config.toml
train_examples = 195000
encoder_moe_every = 2
encoder_expert_mlp_ratio = 0.5
text_encoder_positions = "learned"
residual_init = "none"
orthogonalizer = "newton_schulz_5"
max_grad_norm = 0.5
epochs = 1.1
weight_decay = 0.0
Rows from block 2 of the image encoder of a small contrastive image-text model, named by matrix and row number. Rows with one number belong to one neuron. Each number is 200 + 30 x the weight over its row's rms, rounded and kept within 0 to 999. All counts start at 0.
After each neuron's rows are labels from the 100 images, of 14976, where the neuron reaches its highest value: "strongest on" is what is common among them. Only what is clearly more common there than usual is listed. The data: simulated fluorescence microscopy of cells.
# fc1: MLP up (encoder.blocks.2.mlp.fc1.weight, 768x128), inputs 0-127
# fc2: MLP down (encoder.blocks.2.mlp.fc2.weight, 128x768, transposed), outputs 0-127

fc1.306,170,208,187,204,199,225,177,197,169,216,177,239,198,169,177,164,174,169,173,208,209,171,175,215,203,192,234,217,151,202,176,194,201,241,213,166,207,231,195,196,141,252,174,198,222,193,224,235,178,175,290,158,195,231,220,231,211,209,225,166,214,198,216,229,253,216,247,180,214,232,149,206,249,224,198,195,224,250,203,182,201,197,216,284,176,203,241,221,207,196,233,186,247,212,169,199,162,181,184,263,187,123,205,165,148,218,217,152,223,183,192,186,214,227,166,163,223,230,179,215,262,240,173,199,149,195,187,144
fc2.306,216,241,195,220,181,233,178,203,255,201,266,212,226,207,220,200,237,163,200,214,186,226,124,152,240,152,174,242,229,227,202,215,208,204,200,187,217,185,188,179,208,217,227,164,256,189,227,232,220,176,168,190,212,214,191,193,254,223,206,189,209,159,182,208,190,234,183,220,226,219,199,163,194,253,168,204,197,246,165,203,168,200,242,221,190,198,262,198,240,191,195,231,169,151,244,173,272,200,203,166,168,237,123,202,211,213,249,184,251,204,178,248,211,241,211,198,225,192,191,197,143,260,255,213,229,162,197,200
strongest on: long thin cells

fc1.701,216,185,187,191,186,205,200,162,188,157,175,206,159,230,206,214,162,232,178,178,229,172,214,236,188,203,184,142,216,180,174,150,121,193,211,212,215,171,198,166,167,161,259,223,238,177,183,215,206,226,224,197,213,257,232,194,235,172,175,200,223,264,202,164,185,207,197,229,183,193,252,197,187,199,173,240,210,180,230,229,196,136,216,248,188,212,218,256,179,192,207,249,218,198,174,242,173,244,200,208,245,180,144,269,254,205,203,159,191,227,217,198,164,208,284,203,208,180,194,173,218,234,215,140,216,208,223,233
fc2.701,205,198,231,167,173,161,212,178,216,205,193,250,211,168,187,149,211,212,148,239,203,167,232,226,236,246,192,212,250,208,171,238,138,183,248,217,100,272,198,195,228,158,224,210,179,178,233,216,253,156,208,217,172,184,210,172,176,191,235,224,176,220,231,230,209,190,218,195,181,214,195,222,187,216,210,142,224,178,205,206,224,207,163,199,218,191,226,231,159,161,194,158,163,202,202,188,198,126,228,205,184,217,227,162,210,225,202,197,223,250,218,138,244,220,212,208,224,190,234,189,240,196,146,179,207,180,145,177
strongest on: long thin cells

fc1.529,242,167,246,144,213,226,205,202,197,202,192,184,219,145,246,191,173,230,182,197,232,194,156,228,181,196,125,152,247,197,196,197,258,162,203,192,263,220,202,239,180,197,162,184,196,186,198,170,213,167,205,227,244,245,211,202,220,203,229,190,211,229,209,250,202,212,197,141,180,161,223,252,218,176,206,246,166,196,143,217,222,221,196,175,207,194,185,222,190,193,285,196,215,207,166,264,243,213,249,183,196,176,159,183,147,194,197,174,171,214,235,163,161,220,180,250,219,243,183,167,198,226,163,166,191,182,168,195
fc2.529,194,191,194,139,196,238,177,285,213,226,186,223,206,168,204,224,141,196,220,228,215,195,150,202,195,205,177,211,171,188,177,243,204,153,196,201,180,203,233,210,209,177,195,195,224,215,267,254,207,188,231,189,208,187,186,203,145,141,188,229,260,203,235,214,209,176,182,188,181,225,188,253,208,177,222,216,232,250,174,206,198,212,175,238,181,203,254,160,154,186,263,269,177,179,220,255,227,243,176,227,190,155,198,176,202,196,183,178,234,237,193,172,176,177,201,277,247,198,181,146,159,219,214,177,188,190,234,216
strongest on: green stain; long thin cells

fc1.513,214,148,159,175,182,162,153,210,178,170,228,216,247,153,232,255,170,201,152,171,226,161,211,227,210,190,214,222,224,187,176,202,204,171,222,192,202,205,203,204,204,107,222,173,237,166,210,135,199,150,181,200,289,202,198,196,178,166,213,214,201,207,184,180,207,202,233,208,227,223,177,181,213,159,208,185,229,215,239,218,175,173,215,247,200,186,158,257,191,157,189,201,240,172,170,228,196,194,195,245,212,264,178,171,252,189,167,236,158,172,139,160,223,229,208,223,199,243,228,213,228,212,180,213,161,166,195,171
fc2.513,217,202,147,204,172,216,197,240,217,180,243,209,248,213,200,153,158,252,197,134,238,238,210,204,202,242,165,218,279,222,204,218,214,242,241,174,245,178,194,197,232,181,216,184,219,171,227,182,177,214,196,157,208,221,170,235,180,243,169,142,186,155,192,195,218,203,254,185,215,177,173,191,223,155,248,156,228,187,228,167,266,231,218,205,223,167,244,159,181,160,131,202,205,157,214,239,181,211,187,216,169,216,189,224,204,220,147,172,197,239,225,220,203,213,244,209,244,218,220,219,233,217,204,192,195,190,236,236
strongest on: magenta stain

fc1.652,191,200,232,181,241,159,188,203,155,155,249,220,200,144,241,144,220,265,207,223,197,212,203,241,178,229,230,173,173,233,167,219,248,216,194,193,197,224,225,164,248,179,211,209,169,183,234,231,196,194,208,187,243,234,193,207,158,243,131,177,222,250,215,209,184,138,160,222,132,241,283,163,153,200,228,204,198,240,156,208,250,182,219,183,246,225,204,225,181,198,198,172,213,176,244,178,251,173,210,223,236,172,155,204,172,204,200,163,184,236,226,171,192,216,184,217,185,225,197,180,201,196,198,177,197,195,201,183
fc2.652,168,230,210,172,223,169,180,226,201,279,191,217,159,182,258,259,153,171,196,228,191,237,178,204,200,231,145,202,201,210,220,161,140,256,216,229,215,201,257,230,202,182,202,214,261,233,226,186,219,240,188,181,278,138,218,138,229,214,206,217,226,161,193,231,200,179,228,183,183,167,215,225,220,175,198,187,154,169,242,197,182,233,210,162,202,224,217,180,202,223,199,164,223,176,228,244,205,195,207,216,202,206,162,199,186,190,256,165,200,265,218,218,185,196,162,268,160,204,172,231,236,192,210,204,230,203,207,192
strongest on: magenta stain; membrane rim

fc1.341,160,241,238,198,185,155,172,212,202,126,221,217,215,195,217,192,203,193,191,183,189,209,180,214,203,195,220,195,183,208,221,240,283,228,218,227,213,259,166,232,196,213,188,204,219,197,158,225,225,202,259,229,140,202,181,183,229,265,191,181,214,204,269,203,190,174,219,170,190,228,217,224,170,214,212,209,176,155,207,235,188,163,174,193,194,252,196,228,230,228,233,123,207,195,172,219,175,180,208,214,165,254,220,273,202,208,162,210,168,128,242,221,187,194,217,192,221,216,209,232,204,195,232,213,190,274,259,171
fc2.341,220,175,177,184,154,186,155,160,183,128,207,149,161,153,220,213,173,226,220,198,195,253,215,198,198,209,230,194,177,206,158,226,239,236,167,237,171,191,222,174,155,205,210,212,194,194,190,181,214,202,216,219,177,251,183,165,217,215,191,230,255,220,218,237,155,181,175,173,171,248,152,257,227,205,153,219,240,242,216,177,162,235,222,246,257,188,211,202,195,213,163,154,225,247,214,181,187,209,181,177,207,215,188,277,176,183,159,276,184,177,166,206,174,237,187,222,196,174,163,206,201,167,192,192,177,145,224,182
strongest on: magenta stain

fc1.528,183,222,185,223,206,194,253,172,234,210,135,215,196,174,208,211,221,197,216,238,164,151,213,190,204,165,169,213,141,173,149,168,185,137,170,196,218,223,169,192,184,197,281,173,200,196,187,239,166,193,190,228,241,206,204,184,190,213,225,174,208,187,210,172,176,145,204,269,176,145,221,193,163,184,223,236,170,223,184,185,237,210,224,200,130,212,189,194,177,266,218,166,228,207,217,202,216,192,170,198,185,226,245,264,176,224,173,216,159,152,220,208,189,227,250,201,176,154,208,184,129,204,270,198,201,198,183,207
fc2.528,192,202,202,155,195,226,212,254,223,201,185,241,209,203,133,225,144,212,281,139,202,175,217,145,193,181,201,218,196,238,227,231,217,168,157,174,119,233,219,252,207,221,205,173,192,228,197,192,218,215,204,160,206,185,174,216,247,201,167,190,170,161,211,185,169,207,219,217,161,222,170,202,175,179,200,200,178,201,260,112,164,157,168,182,155,181,204,176,221,195,227,190,215,218,191,185,213,174,170,196,216,221,185,229,197,138,165,256,156,210,201,222,169,189,198,257,226,142,205,186,216,223,187,186,217,198,169,239
strongest on: magenta stain; long thin cells

fc1.584,239,144,229,215,184,236,162,180,227,212,203,221,230,271,211,207,199,230,205,145,232,179,224,245,193,199,233,206,235,254,213,185,207,224,203,222,170,231,185,204,238,155,161,186,192,203,167,226,265,251,192,255,210,217,218,160,174,190,194,172,251,149,194,191,186,204,215,175,228,191,153,197,162,187,203,232,209,181,213,175,220,189,206,175,176,150,247,223,175,175,191,189,229,185,171,187,221,190,211,179,216,163,209,168,234,170,161,214,188,140,201,198,203,214,243,244,199,129,175,169,217,88,201,179,200,235,192,200
fc2.584,189,184,187,211,217,189,210,178,214,207,210,177,188,167,194,244,207,168,209,189,170,219,213,212,192,207,183,275,205,207,185,232,154,215,220,207,215,187,176,157,175,222,218,236,180,175,219,205,219,242,188,197,230,205,124,277,205,164,176,229,242,185,151,138,179,201,215,223,215,220,154,218,215,240,189,202,234,218,230,231,195,240,224,211,216,205,238,287,204,156,168,264,182,205,221,139,173,173,183,230,223,146,132,256,208,178,195,205,227,171,212,157,176,213,207,189,211,181,248,184,223,223,231,194,192,239,150,252
strongest on: long thin cells; magenta stain

fc1.407,226,198,191,184,211,216,183,233,170,274,170,259,181,197,204,226,147,168,212,181,229,208,194,249,221,177,235,199,246,187,163,235,217,144,179,161,202,219,235,188,113,200,204,164,198,236,223,186,196,172,246,196,178,238,160,170,180,142,216,192,173,180,186,215,167,177,235,190,135,218,191,161,197,184,202,189,240,184,183,288,227,177,217,261,195,196,201,197,221,157,230,178,219,207,185,202,204,180,253,189,180,156,207,203,213,225,245,202,188,211,157,185,198,193,167,205,236,241,235,137,225,238,215,178,178,200,194,151
fc2.407,183,196,240,199,202,200,203,175,230,148,219,215,183,240,200,211,211,177,222,224,220,210,212,192,229,230,180,207,171,192,194,181,238,148,237,204,222,129,247,212,194,232,212,192,232,252,184,256,159,159,201,133,209,222,204,158,219,154,176,266,219,206,189,249,174,188,201,279,224,143,240,218,211,250,269,268,229,217,194,144,186,214,215,186,207,235,217,188,240,166,199,212,239,182,192,238,199,209,195,221,213,210,226,196,218,238,195,196,243,238,189,177,242,205,178,176,215,235,220,151,236,225,218,196,235,238,233,196
strongest on: long thin cells; crowded; cells: ten or more; yellow stain

fc1.700,199,154,172,206,183,242,208,233,203,218,190,145,257,170,254,218,213,161,150,172,224,228,214,227,209,178,169,284,155,174,209,202,198,217,221,231,217,258,190,269,227,202,251,185,156,230,204,190,236,213,205,189,184,169,160,172,201,180,205,202,225,201,173,176,150,148,204,193,194,174,256,138,254,141,205,207,189,219,198,199,226,198,216,217,208,195,159,212,199,171,186,193,230,190,255,227,161,220,218,204,169,214,202,181,199,226,219,199,207,217,166,194,285,180,173,213,205,237,195,221,199,245,248,231,206,222,150,235
fc2.700,187,188,207,206,220,241,171,237,183,225,182,192,160,198,204,250,177,226,214,207,191,243,194,231,224,213,256,226,197,142,199,197,185,165,166,207,232,230,199,209,225,156,172,186,228,261,178,193,150,155,195,201,177,227,226,217,211,183,222,182,210,179,212,187,213,235,136,206,239,196,103,229,166,170,266,247,226,174,256,173,248,227,219,189,159,193,162,181,173,197,163,186,183,221,207,231,181,193,198,141,227,222,179,212,156,243,205,166,147,227,213,164,197,135,232,171,177,189,210,187,224,215,219,183,147,236,182,202
strongest on: magenta stain

fc1.759,232,204,219,210,287,203,216,183,176,264,187,202,238,230,184,152,248,177,159,207,238,171,219,218,196,242,190,205,187,267,239,178,186,193,168,207,213,225,163,234,196,232,212,195,164,181,160,191,257,141,148,200,202,188,215,178,196,167,212,166,183,136,229,191,226,194,186,241,229,207,153,201,176,170,252,191,170,203,267,171,166,188,178,235,186,179,242,226,195,212,234,250,223,173,246,235,196,166,187,244,211,215,211,170,235,181,250,196,192,193,205,212,240,246,191,191,159,178,202,264,202,192,182,218,174,199,228,193
fc2.759,216,203,216,208,225,225,163,191,220,191,157,203,205,176,171,158,234,217,218,242,193,141,179,175,165,208,128,187,194,192,203,178,145,210,198,153,197,232,208,221,214,213,198,233,146,168,186,180,214,227,245,171,204,188,152,238,192,178,244,179,202,175,217,145,184,141,153,207,207,151,243,188,142,227,194,245,233,180,195,191,257,150,152,218,247,126,165,240,214,200,197,213,209,223,171,209,184,179,222,230,253,172,219,198,199,168,178,229,236,172,223,197,231,181,202,159,181,199,157,195,229,131,182,206,185,156,184,197
strongest on: long thin cells; ring around the nucleus

fc1.530,199,161,262,175,251,262,271,133,240,188,197,200,188,130,169,222,182,212,194,219,193,232,197,222,230,156,140,179,217,146,134,207,272,235,212,165,239,201,250,208,218,188,190,187,174,200,235,204,224,220,196,193,181,205,225,202,222,210,220,183,211,217,234,199,151,211,199,194,190,210,255,210,216,186,222,224,208,242,219,212,170,233,160,196,207,223,207,227,218,226,182,220,216,195,164,245,178,258,230,215,221,219,199,216,137,184,214,214,223,154,217,214,226,218,193,138,165,209,152,178,192,149,174,179,171,226,207,187
fc2.530,241,215,262,191,174,184,202,186,192,220,204,199,182,230,208,183,122,273,142,225,241,214,106,195,232,203,217,242,197,209,208,226,260,197,171,151,211,205,232,210,264,228,266,184,246,171,199,274,237,188,230,216,212,203,177,173,271,206,172,196,213,224,225,169,226,202,160,178,224,203,177,194,198,199,228,220,225,174,192,182,190,210,190,194,246,155,226,229,194,194,149,196,215,135,227,186,217,213,230,183,185,226,209,152,217,217,185,184,189,223,195,207,198,213,188,216,160,200,198,177,244,191,232,232,236,182,218,162
strongest on: magenta stain